A small contrastive image-text model, trained from scratch: encoder patch size [4, 4], 3.8 epochs.
Rows from block 2 of the image encoder of a small contrastive image-text model, named by matrix and row number. Rows with one number belong to one neuron. Each number is 200 + 40 x the weight over its row's rms, rounded and kept within 0 to 999. All counts start at 0.
After each neuron's rows are labels from the 100 images, of 14976, where the neuron reaches its highest value: "peak on" is the class under the peak. Only what is clearly more common there than usual is listed. The data: made-up road signs on poles. In brackets: how many of the 100.
# fc1: MLP up (encoder.blocks.2.mlp.fc1.weight, 480x160), inputs 0-159
# fc2: MLP down (encoder.blocks.2.mlp.fc2.weight, 160x480, transposed), outputs 0-159

fc1.229,137,242,183,196,181,215,156,95,235,177,172,172,203,210,257,184,186,175,197,211,247,211,179,192,203,283,173,253,207,194,148,189,231,248,252,218,192,267,193,164,158,191,164,143,204,166,220,185,213,212,209,106,238,168,200,185,175,151,200,195,95,269,182,161,301,195,188,219,233,208,166,128,188,238,148,211,216,181,168,173,171,90,180,174,238,200,208,217,198,250,165,217,149,160,241,204,178,242,217,228,181,236,223,191,264,255,87,199,296,125,194,209,167,239,195,184,217,132,186,209,221,252,213,144,207,201,240,290,212,229,213,235,172,104,261,190,227,210,219,177,161,200,210,190,181,151,159,194,217,220,184,129,174,223,225,271,227,194,121,186
fc2.229,191,205,215,215,126,237,234,140,178,206,247,199,193,224,37,190,244,208,189,182,174,190,177,261,280,112,215,238,151,226,128,256,229,154,198,200,209,181,208,251,199,202,224,239,210,214,187,241,169,238,179,220,94,195,103,241,190,176,240,218,136,60,209,173,192,194,209,248,147,225,202,271,210,199,209,228,184,203,208,196,239,291,221,200,229,234,219,224,193,181,258,194,239,243,241,232,202,215,213,211,248,204,232,206,157,206,189,201,205,178,234,215,201,198,277,215,242,210,197,143,278,171,245,231,181,203,221,114,268,212,256,117,173,259,209,240,239,229,164,177,224,257,230,196,220,218,194,205,199,201,231,221,182,232,234,193,105,212,191,218
peak on: face (79)

fc1.190,197,217,161,223,255,193,197,79,207,162,235,195,220,124,228,185,219,191,211,197,176,190,309,174,219,265,176,154,140,161,233,180,161,269,215,133,205,237,178,184,239,161,209,152,160,298,219,203,184,244,193,202,242,217,247,181,172,242,190,178,107,229,223,184,217,162,222,144,186,200,160,136,200,192,208,208,221,206,197,166,218,133,215,148,185,207,174,220,220,204,142,192,144,211,217,187,198,192,137,178,223,220,220,183,141,192,123,209,236,267,218,226,263,299,191,178,191,188,229,121,157,219,145,190,321,166,226,213,202,152,276,232,169,125,206,191,152,199,253,124,149,155,248,187,215,187,207,219,205,263,219,168,214,236,201,283,170,191,147,188
fc2.190,174,238,182,196,146,233,205,182,152,193,191,163,142,167,30,157,213,175,136,167,203,200,172,246,255,208,167,173,186,215,166,194,213,72,220,268,196,214,201,195,167,197,206,161,241,250,194,219,195,204,151,201,91,202,206,220,205,234,233,230,175,68,207,174,197,177,229,207,118,199,177,238,179,188,160,197,190,147,165,190,201,205,182,213,281,192,194,288,181,199,232,186,129,237,224,199,198,237,193,196,243,74,181,204,200,225,181,199,191,306,212,256,202,208,251,198,214,240,166,122,226,183,203,140,216,179,196,162,247,179,216,119,182,206,253,278,238,208,239,197,185,238,233,192,208,189,191,194,204,183,208,176,155,199,220,217,119,217,188,198
peak on: rim (45)

fc1.9,197,314,161,187,238,267,219,181,203,220,188,202,198,162,243,194,146,184,246,198,175,242,215,174,301,128,209,202,256,190,183,100,179,242,214,185,192,247,193,186,230,148,216,88,256,172,170,190,215,340,160,225,272,235,240,176,103,218,181,278,266,240,220,201,156,183,233,193,208,184,165,139,166,187,206,154,218,226,209,213,149,100,154,234,214,167,174,154,247,166,199,196,105,210,184,146,228,199,149,196,195,212,212,197,164,170,225,225,176,161,191,244,144,245,143,178,188,206,209,157,135,236,158,215,276,191,224,181,185,182,199,168,138,176,253,280,154,178,227,241,173,217,203,221,197,175,194,184,193,204,219,219,195,167,179,204,201,204,148,210
fc2.9,188,141,209,246,217,196,234,170,111,195,224,159,187,189,0,199,76,193,171,179,179,189,197,217,255,193,220,220,225,206,167,223,195,86,200,187,201,157,206,205,209,197,217,219,195,183,182,191,194,196,201,235,85,194,171,231,216,208,233,210,265,60,203,189,192,264,210,215,130,202,188,248,213,188,184,205,208,135,206,207,290,209,199,170,195,186,203,172,207,152,234,186,266,254,236,218,209,231,131,207,230,144,188,208,217,199,207,172,162,187,233,261,203,245,229,220,194,172,202,79,237,170,211,206,239,176,207,221,246,182,161,119,200,247,226,252,245,237,232,192,186,220,196,177,218,215,190,213,205,204,230,183,198,196,194,189,146,214,191,207
peak on: face (60)

fc1.233,162,223,159,156,235,140,164,163,189,169,162,156,132,180,337,164,168,145,272,173,203,159,227,137,204,205,179,184,184,159,244,181,177,352,190,193,175,211,172,188,181,173,161,165,205,176,210,156,201,166,159,133,269,150,198,152,206,216,176,234,136,359,166,181,160,194,172,184,231,163,161,142,148,184,172,139,189,174,176,211,172,210,161,189,200,190,168,226,157,177,153,189,235,170,166,159,161,182,227,184,172,233,179,166,206,159,258,157,173,241,159,237,225,207,161,164,142,167,151,182,187,197,185,197,217,160,180,240,151,169,207,166,186,169,198,198,211,187,288,202,168,167,225,166,162,176,180,168,196,133,158,175,169,173,154,244,251,235,131,157
fc2.233,153,229,183,164,198,149,217,167,225,232,179,221,199,198,97,173,218,189,223,198,286,206,176,168,260,184,180,151,178,204,223,217,217,211,215,230,202,339,204,233,231,145,214,209,185,254,167,187,191,119,161,224,279,180,238,177,249,199,193,159,175,98,195,205,194,191,203,144,205,180,179,218,182,201,203,169,212,256,241,269,252,191,161,242,177,195,178,261,201,334,223,168,100,212,176,175,189,168,209,192,181,136,212,190,183,170,145,236,206,256,198,182,156,109,176,200,173,259,191,196,175,188,149,213,236,191,193,206,152,218,224,267,259,203,141,189,123,219,173,194,206,206,208,248,215,169,170,170,182,208,247,223,202,169,171,179,355,160,156,196
peak on: backdrop (98)

fc1.205,217,181,156,174,207,161,202,307,197,222,240,237,193,168,231,166,175,163,202,149,174,226,217,105,216,213,232,181,177,130,269,132,162,224,120,200,209,181,167,195,256,183,194,184,214,228,147,217,217,160,136,211,204,224,215,192,199,223,148,189,330,197,200,171,144,226,246,220,237,176,202,193,182,126,203,147,179,194,262,202,164,224,175,202,103,212,154,224,200,126,213,158,207,178,135,111,187,206,179,153,187,126,184,200,190,164,295,223,118,251,242,211,204,159,177,159,154,295,171,163,129,183,191,187,209,188,163,181,172,168,213,148,241,187,193,228,219,188,247,232,205,149,246,217,172,183,185,171,130,181,234,200,203,106,159,144,205,187,268,197
fc2.205,197,209,213,219,178,198,234,228,186,196,255,200,146,218,93,202,226,211,137,189,188,213,208,272,128,182,229,216,137,229,214,236,210,86,206,152,213,149,210,229,185,203,232,208,202,179,204,239,207,151,187,258,76,223,222,231,164,189,247,215,238,144,209,221,145,194,263,209,183,225,214,254,184,198,205,236,204,194,196,228,125,248,208,152,132,205,216,288,210,146,277,209,242,267,257,243,217,193,198,210,269,105,207,216,188,123,210,220,183,197,240,218,166,210,295,232,217,191,214,155,230,207,197,166,207,222,196,142,229,178,217,166,251,154,287,220,240,225,172,234,221,203,211,196,224,228,222,210,216,220,264,225,180,228,210,185,102,137,319,210
peak on: face (76)

fc1.407,174,259,192,164,201,238,179,209,179,212,165,243,208,222,280,195,241,195,225,201,197,274,243,186,204,157,165,229,285,205,195,174,149,246,197,219,182,217,197,209,312,171,186,158,235,167,164,219,199,277,206,189,270,234,154,191,123,159,188,180,226,221,179,193,197,319,215,204,253,160,168,193,202,161,185,148,180,247,225,205,140,198,146,221,246,121,186,116,171,212,171,179,163,122,196,137,197,264,181,172,154,273,230,237,122,182,262,248,220,161,191,173,168,220,171,232,173,185,214,186,164,188,160,155,218,208,188,228,135,205,165,185,282,225,140,297,102,215,168,204,234,215,226,203,191,165,172,181,163,174,210,194,194,142,207,108,240,141,233,197
fc2.407,202,198,218,235,258,231,227,214,208,199,190,178,199,187,59,202,146,219,257,208,219,168,230,185,196,220,234,136,209,202,211,235,209,142,198,224,225,77,208,223,231,220,209,237,162,245,196,185,200,278,211,205,120,199,132,220,257,194,207,248,249,87,221,198,184,220,194,218,89,211,219,218,213,225,222,208,200,200,174,260,276,241,211,201,260,192,216,135,213,178,216,202,213,218,223,233,216,247,189,218,218,237,144,220,203,197,264,155,150,161,186,156,264,226,200,223,211,126,204,193,236,197,223,215,221,199,212,150,211,218,126,32,193,246,160,206,156,215,278,235,201,228,200,207,216,218,208,205,208,133,228,210,200,217,241,155,94,180,230,205
peak on: face (46); rim (42)

fc1.148,165,212,158,164,215,118,153,161,205,161,161,187,177,163,368,156,195,164,223,148,175,198,204,166,195,260,180,194,210,164,206,179,137,371,128,182,146,212,155,176,221,157,176,178,192,183,182,187,172,199,155,170,279,148,184,167,234,216,164,195,209,304,145,159,152,198,152,196,230,161,159,176,174,148,158,151,160,239,196,205,189,220,142,178,189,221,144,214,143,176,162,169,248,162,164,162,167,217,193,159,149,263,218,164,220,230,174,181,201,234,162,203,231,206,163,162,155,207,159,198,182,217,249,167,177,165,182,233,156,138,231,202,215,217,178,169,206,175,259,181,170,181,200,153,161,145,152,162,152,185,153,184,157,176,164,187,272,205,218,169
fc2.148,139,180,204,201,197,173,229,229,158,229,196,193,199,163,0,195,199,145,204,202,230,190,149,217,184,263,240,229,197,206,205,285,212,179,198,180,197,160,183,233,205,186,218,219,205,185,146,193,174,198,145,211,216,193,228,212,212,199,234,174,246,0,175,165,150,197,206,195,162,189,160,296,210,198,192,191,193,232,228,215,376,199,154,215,194,201,194,228,178,153,222,151,160,255,232,198,198,194,195,182,225,204,196,177,186,157,182,187,160,223,239,187,177,167,223,198,178,245,211,156,266,202,216,233,219,164,178,206,179,208,178,184,248,177,198,223,192,264,224,171,180,206,180,192,219,195,195,172,209,206,266,214,193,208,223,163,243,218,195,189
peak on: backdrop (99)

fc1.368,135,209,153,139,212,109,138,200,219,176,165,183,175,200,376,154,157,149,231,152,177,195,229,157,208,245,198,185,189,157,208,168,174,386,137,166,167,191,164,185,201,175,147,170,189,157,191,203,194,183,161,144,310,177,175,157,224,243,171,230,201,294,128,181,178,209,180,213,218,164,171,168,161,191,161,134,179,229,199,173,165,189,137,188,186,206,150,237,167,201,186,182,223,161,167,150,142,202,216,170,153,251,202,171,227,220,172,175,167,224,177,214,243,196,183,167,168,229,133,203,198,189,198,174,204,176,192,233,165,177,208,198,213,191,208,182,209,191,279,181,185,183,189,169,153,159,179,155,175,192,164,170,151,157,159,175,283,216,212,171
fc2.368,156,189,204,207,212,164,235,171,172,251,201,197,195,181,0,194,194,176,226,218,259,188,217,216,205,219,217,186,220,202,198,272,236,163,205,169,214,181,214,248,222,197,221,216,185,241,152,197,182,197,166,198,148,208,244,205,202,223,230,195,218,0,198,203,161,198,242,187,183,183,178,263,205,210,209,200,214,210,225,260,354,215,166,176,191,196,198,207,202,188,219,168,169,266,229,200,199,187,219,193,250,181,192,198,210,185,182,212,177,217,234,173,187,199,225,216,185,232,203,201,261,195,206,221,222,174,198,213,183,229,177,205,240,179,153,225,165,260,193,156,191,223,216,223,217,176,204,191,200,201,296,213,210,193,220,166,215,169,191,205
peak on: backdrop (99)

fc1.235,158,210,156,169,181,180,164,234,220,145,174,160,142,174,370,163,198,150,265,166,175,169,186,160,193,248,173,197,181,181,172,160,177,388,155,236,160,217,164,175,163,170,158,162,182,196,172,183,189,198,165,157,287,160,186,174,207,196,165,199,191,313,155,181,200,209,171,206,196,156,169,147,162,167,141,137,166,207,149,177,183,194,151,172,211,202,171,266,167,191,194,174,186,157,175,186,164,210,204,170,167,202,205,158,227,237,160,179,173,250,195,206,235,198,164,131,157,213,143,205,170,198,217,190,201,150,202,242,165,154,241,219,179,148,200,192,210,156,261,191,178,161,227,161,166,150,175,178,178,200,145,156,173,172,164,250,282,249,201,156
fc2.235,161,207,177,182,206,165,215,215,241,209,195,198,173,182,0,205,140,164,239,209,211,186,168,207,195,243,200,186,241,193,183,252,212,218,151,218,189,216,197,214,192,154,218,206,157,186,165,234,188,215,130,196,207,214,199,206,232,158,212,157,264,0,197,165,180,176,205,204,170,193,152,250,186,190,193,195,178,235,189,184,324,183,161,170,178,189,185,178,171,158,246,189,110,230,214,189,189,177,261,181,240,221,254,201,174,216,223,186,134,249,222,193,192,166,222,196,204,225,204,206,244,173,188,190,206,192,197,214,162,195,222,256,201,151,186,215,175,239,239,194,181,199,162,204,208,195,214,184,211,219,265,167,187,181,236,223,218,221,192,198
peak on: backdrop (98)

fc1.370,132,228,146,145,181,145,153,233,217,161,111,167,184,207,277,169,187,176,149,146,192,197,167,176,176,254,146,212,199,186,195,188,185,270,179,231,149,208,151,172,189,157,151,191,205,168,178,199,167,161,181,131,253,142,182,146,239,109,177,160,177,280,133,176,285,205,186,221,227,151,153,191,134,212,145,150,159,189,168,177,219,158,121,156,140,257,171,197,152,166,175,160,238,175,176,148,187,298,234,207,166,244,140,163,235,243,168,166,235,247,170,213,154,214,167,170,183,173,140,216,169,181,257,121,200,187,193,266,161,194,186,182,238,208,252,164,194,174,229,185,167,172,167,152,165,160,170,147,167,135,152,157,177,155,190,193,239,199,241,192
fc2.370,210,219,226,239,142,202,233,219,210,196,272,226,219,248,135,223,149,210,225,178,251,245,151,236,156,146,236,239,227,225,166,182,224,136,268,190,211,211,205,192,181,239,215,222,169,227,226,241,226,242,241,234,159,248,250,243,209,246,223,181,137,207,219,234,219,228,229,243,165,227,205,210,225,207,210,232,237,147,197,239,217,195,216,234,211,106,231,235,242,195,261,231,200,235,252,228,249,170,198,216,253,147,175,230,204,125,210,268,236,197,315,191,170,223,274,239,220,170,237,276,219,257,211,215,137,216,220,176,231,233,231,31,148,169,216,198,106,230,148,171,199,203,231,215,226,242,191,218,218,297,229,215,220,215,239,125,165,197,250,214
peak on: backdrop (97)

fc1.261,165,154,206,175,192,180,203,165,144,176,155,168,153,187,350,205,228,190,123,204,219,163,310,162,243,161,207,203,186,178,194,209,199,406,184,211,174,182,197,204,184,186,192,207,191,109,195,158,200,150,213,163,235,155,160,186,123,304,207,250,134,300,170,195,198,210,151,218,213,176,175,205,193,210,153,169,208,264,187,167,225,236,173,188,197,213,195,190,160,231,192,186,258,195,189,183,164,202,227,207,168,255,214,191,197,195,168,175,211,179,151,247,198,238,179,193,178,175,186,225,216,196,229,218,193,174,173,184,174,185,184,175,257,118,169,198,187,182,218,224,192,181,303,139,181,174,170,175,211,140,180,175,216,198,197,162,250,108,155,172
fc2.261,191,153,201,194,250,201,216,143,252,224,161,227,207,190,106,212,175,199,237,237,262,197,166,183,207,101,180,239,255,219,257,209,206,305,198,232,214,270,222,213,123,177,211,206,239,205,203,189,207,175,173,220,272,193,172,166,199,123,205,225,76,136,203,210,156,240,213,164,202,197,192,227,206,223,227,183,225,191,217,198,339,184,183,234,151,315,192,158,198,310,186,189,128,218,176,196,194,211,239,198,181,187,243,202,180,174,223,184,169,229,191,283,206,145,185,213,189,232,205,169,196,206,158,190,154,207,204,165,155,200,138,288,158,155,184,258,294,214,181,243,211,173,198,224,221,186,206,200,208,169,235,212,246,188,196,214,307,173,156,207
peak on: face (74); rim (26)

fc1.265,172,240,192,162,274,190,161,214,238,176,162,240,217,239,231,198,211,157,246,170,185,246,183,179,249,148,225,242,164,189,242,135,186,234,139,199,196,271,213,161,207,160,150,129,229,209,209,208,189,223,199,152,232,187,120,189,139,159,185,188,210,235,143,177,200,204,207,270,234,212,206,168,166,186,128,181,191,247,254,91,192,137,113,192,201,263,170,221,177,184,199,202,127,129,192,184,169,222,240,173,135,204,221,211,148,239,123,178,218,264,194,276,230,267,164,205,207,277,131,204,223,228,208,144,198,256,240,122,171,141,169,251,161,229,238,246,243,152,220,154,189,194,191,143,134,170,162,165,172,212,194,128,157,197,150,159,250,202,192,156
fc2.265,188,186,195,206,162,276,205,247,127,210,174,154,200,192,48,218,207,180,220,201,211,170,193,154,226,179,186,237,153,193,212,227,194,176,204,232,196,189,208,229,188,220,192,231,186,293,160,157,196,176,200,172,169,184,261,158,192,177,193,242,299,55,205,185,121,273,160,146,330,188,193,218,211,202,191,196,212,127,183,190,244,180,181,220,145,242,201,179,175,165,224,170,157,172,166,185,192,224,236,186,135,101,229,181,135,231,174,158,156,244,172,244,253,140,134,210,179,214,214,233,221,173,242,212,243,166,169,163,155,215,185,127,168,279,182,226,204,208,117,164,190,228,210,163,207,198,200,185,217,192,191,208,220,198,183,195,134,260,249,207
peak on: backdrop (99)

fc1.66,157,213,160,174,196,128,154,139,220,131,178,168,158,211,340,174,209,193,207,177,185,190,233,177,159,210,155,241,205,180,228,131,156,389,189,160,168,273,182,164,170,192,161,180,219,202,227,183,217,173,178,146,284,193,224,163,244,253,170,224,204,348,147,199,205,214,166,186,215,154,177,169,191,195,150,163,187,154,161,145,217,142,186,207,166,244,194,146,180,133,196,216,197,161,167,179,167,198,223,184,184,216,211,187,195,184,159,207,203,234,183,255,208,169,180,184,192,239,159,211,157,220,188,180,237,180,201,249,154,137,252,231,234,178,198,162,253,177,213,198,186,129,225,141,189,170,197,188,193,153,155,138,194,146,154,196,269,207,171,170
fc2.66,193,211,195,198,204,187,173,172,196,187,208,244,229,231,3,239,202,194,219,269,243,186,162,170,277,264,192,156,191,203,216,227,224,210,199,212,201,214,202,201,236,189,174,195,220,210,193,207,193,117,179,142,316,164,184,176,216,230,180,178,200,84,180,217,223,183,224,219,139,214,197,167,202,214,221,186,185,272,194,156,292,134,193,219,151,208,192,158,211,212,169,193,88,173,185,202,198,160,269,179,164,210,206,178,187,153,217,183,204,243,220,173,169,202,169,180,197,178,184,151,190,258,175,255,208,214,210,218,173,225,197,329,202,192,181,162,151,182,187,220,203,219,264,216,186,191,187,186,198,224,163,207,259,216,197,194,374,204,176,180
peak on: backdrop (100)

fc1.213,171,225,136,169,189,156,148,122,185,171,180,167,143,192,327,181,186,164,165,193,244,153,183,157,143,225,157,243,246,180,199,147,188,325,199,126,181,318,184,163,150,177,163,169,214,204,207,163,220,141,167,126,240,173,278,141,175,216,162,256,204,339,172,220,197,231,214,171,246,165,173,157,178,204,163,147,194,107,148,216,217,179,152,191,192,197,173,193,185,166,197,179,210,171,184,171,176,227,226,196,177,223,196,173,202,180,148,171,202,245,149,268,202,190,149,151,167,225,159,250,139,241,187,189,204,183,190,232,156,171,267,228,229,172,231,181,243,158,212,219,177,137,181,174,168,169,178,182,214,204,170,163,207,148,162,217,244,187,199,157
fc2.213,162,225,167,168,233,189,193,233,183,178,192,245,233,194,43,228,198,196,241,253,213,202,193,174,251,284,166,235,183,176,274,218,206,205,168,219,209,168,211,207,238,168,170,161,213,225,203,182,188,179,169,148,299,179,128,164,219,200,196,176,217,84,176,171,213,194,188,210,116,195,181,173,179,220,207,165,200,291,177,154,285,138,178,185,131,210,178,187,191,243,191,236,76,186,156,193,156,180,246,178,185,171,216,197,173,180,259,177,203,189,215,178,193,156,179,173,197,171,159,168,214,193,137,253,168,207,223,226,165,183,214,287,201,234,182,206,154,161,225,207,205,234,198,186,178,182,189,177,170,186,189,170,216,224,164,175,395,211,215,173
peak on: backdrop (100)

fc1.232,144,263,181,191,204,251,171,144,225,191,183,181,262,250,193,215,195,199,267,162,167,207,182,189,229,227,149,208,197,204,187,174,211,177,211,109,158,244,181,172,213,169,138,184,146,214,151,171,142,223,226,238,224,170,246,154,226,254,208,301,326,162,179,173,242,201,187,154,202,151,162,177,166,179,187,167,204,257,222,192,205,218,193,215,300,204,189,168,154,177,147,152,202,161,140,175,143,198,154,174,136,310,218,174,200,202,203,206,205,181,188,139,225,230,177,247,187,176,208,177,157,147,265,170,243,219,251,231,128,213,197,199,129,255,240,201,232,162,207,126,220,270,126,205,175,164,165,155,156,191,191,225,167,171,161,103,191,213,275,150
fc2.232,216,208,238,256,221,209,251,153,257,229,226,201,185,205,99,202,154,217,216,194,228,195,192,264,225,216,246,137,194,223,169,239,221,107,222,147,231,209,218,217,192,235,246,235,180,133,210,244,197,158,214,268,97,216,235,246,175,216,241,215,245,147,231,230,226,170,272,225,156,213,225,251,213,208,221,240,222,150,206,234,170,257,237,213,254,183,235,164,218,145,230,207,231,265,262,253,252,198,231,230,258,232,222,241,185,152,179,215,209,171,254,146,246,189,300,235,222,100,236,186,251,129,184,179,198,205,227,222,256,221,132,205,179,123,238,179,188,244,230,209,249,210,166,210,244,242,235,236,235,148,259,221,202,226,233,233,95,170,227,234
peak on: face (62); symbol (27)

fc1.164,173,196,179,145,146,169,165,209,181,215,186,173,160,167,328,164,244,152,140,172,211,174,329,142,155,221,206,144,208,152,209,170,186,333,200,262,178,139,177,190,212,173,191,156,198,201,188,180,189,174,158,143,227,180,184,168,138,229,168,265,180,283,180,174,252,214,200,190,235,148,163,181,180,176,134,170,191,216,195,203,167,209,149,215,164,184,183,224,166,211,175,152,198,169,196,139,184,273,221,194,172,204,205,184,218,218,156,184,223,171,165,245,139,232,160,158,162,219,199,221,185,186,241,171,168,174,170,187,188,203,125,223,314,139,190,202,219,182,207,259,141,129,313,167,172,155,156,161,197,153,229,179,186,158,196,140,200,141,198,188
fc2.164,202,198,222,225,246,210,245,181,222,243,200,237,212,212,16,234,149,211,234,226,270,218,140,243,181,114,217,129,198,238,274,226,233,256,242,247,218,250,215,248,201,212,241,221,218,237,199,221,200,121,220,247,175,230,201,198,248,126,234,173,113,100,211,249,130,231,259,183,149,203,205,239,219,226,226,223,248,166,215,233,319,201,213,223,154,247,228,157,222,232,228,208,189,249,242,230,225,199,181,223,248,153,231,227,152,150,211,238,183,220,212,209,222,164,248,234,203,225,234,130,231,188,154,208,188,221,222,167,178,237,175,215,183,206,205,226,256,237,217,210,212,169,155,251,232,213,219,213,229,178,274,244,229,206,237,223,246,192,131,227
peak on: rim (44)

fc1.62,159,213,153,153,195,235,167,227,214,210,141,153,129,217,245,171,181,180,234,184,212,221,209,195,200,193,167,207,277,207,177,167,197,233,231,290,167,229,176,191,220,211,182,169,186,114,194,225,211,282,178,141,241,218,122,182,158,143,184,226,197,226,205,188,204,299,204,249,219,142,151,202,152,178,158,163,183,254,191,209,136,171,121,219,248,106,217,149,187,281,193,158,215,160,225,144,176,305,194,221,208,262,170,212,233,218,276,208,178,120,167,150,173,197,190,167,209,165,136,194,183,209,246,156,236,200,209,224,164,229,152,211,283,174,173,254,87,207,183,212,186,224,250,236,187,166,192,168,200,128,183,167,164,131,241,165,228,154,225,224
fc2.62,208,273,213,226,251,227,226,197,205,222,164,182,202,187,157,184,138,211,258,196,276,198,233,205,210,260,254,101,217,215,211,207,214,196,221,252,217,103,214,198,172,206,238,224,187,156,204,185,208,264,203,220,88,236,140,224,165,201,226,261,193,138,218,233,206,207,237,186,111,211,208,206,225,217,211,213,225,153,216,244,195,194,215,218,242,151,206,151,234,231,207,188,148,248,216,217,219,248,161,217,238,263,158,217,234,212,272,178,172,111,191,169,239,205,217,207,207,120,215,230,207,196,166,184,205,187,197,152,227,229,129,82,160,252,197,224,99,233,289,258,196,216,168,231,231,215,228,213,227,118,253,215,183,184,237,182,62,184,180,208
peak on: rim (87)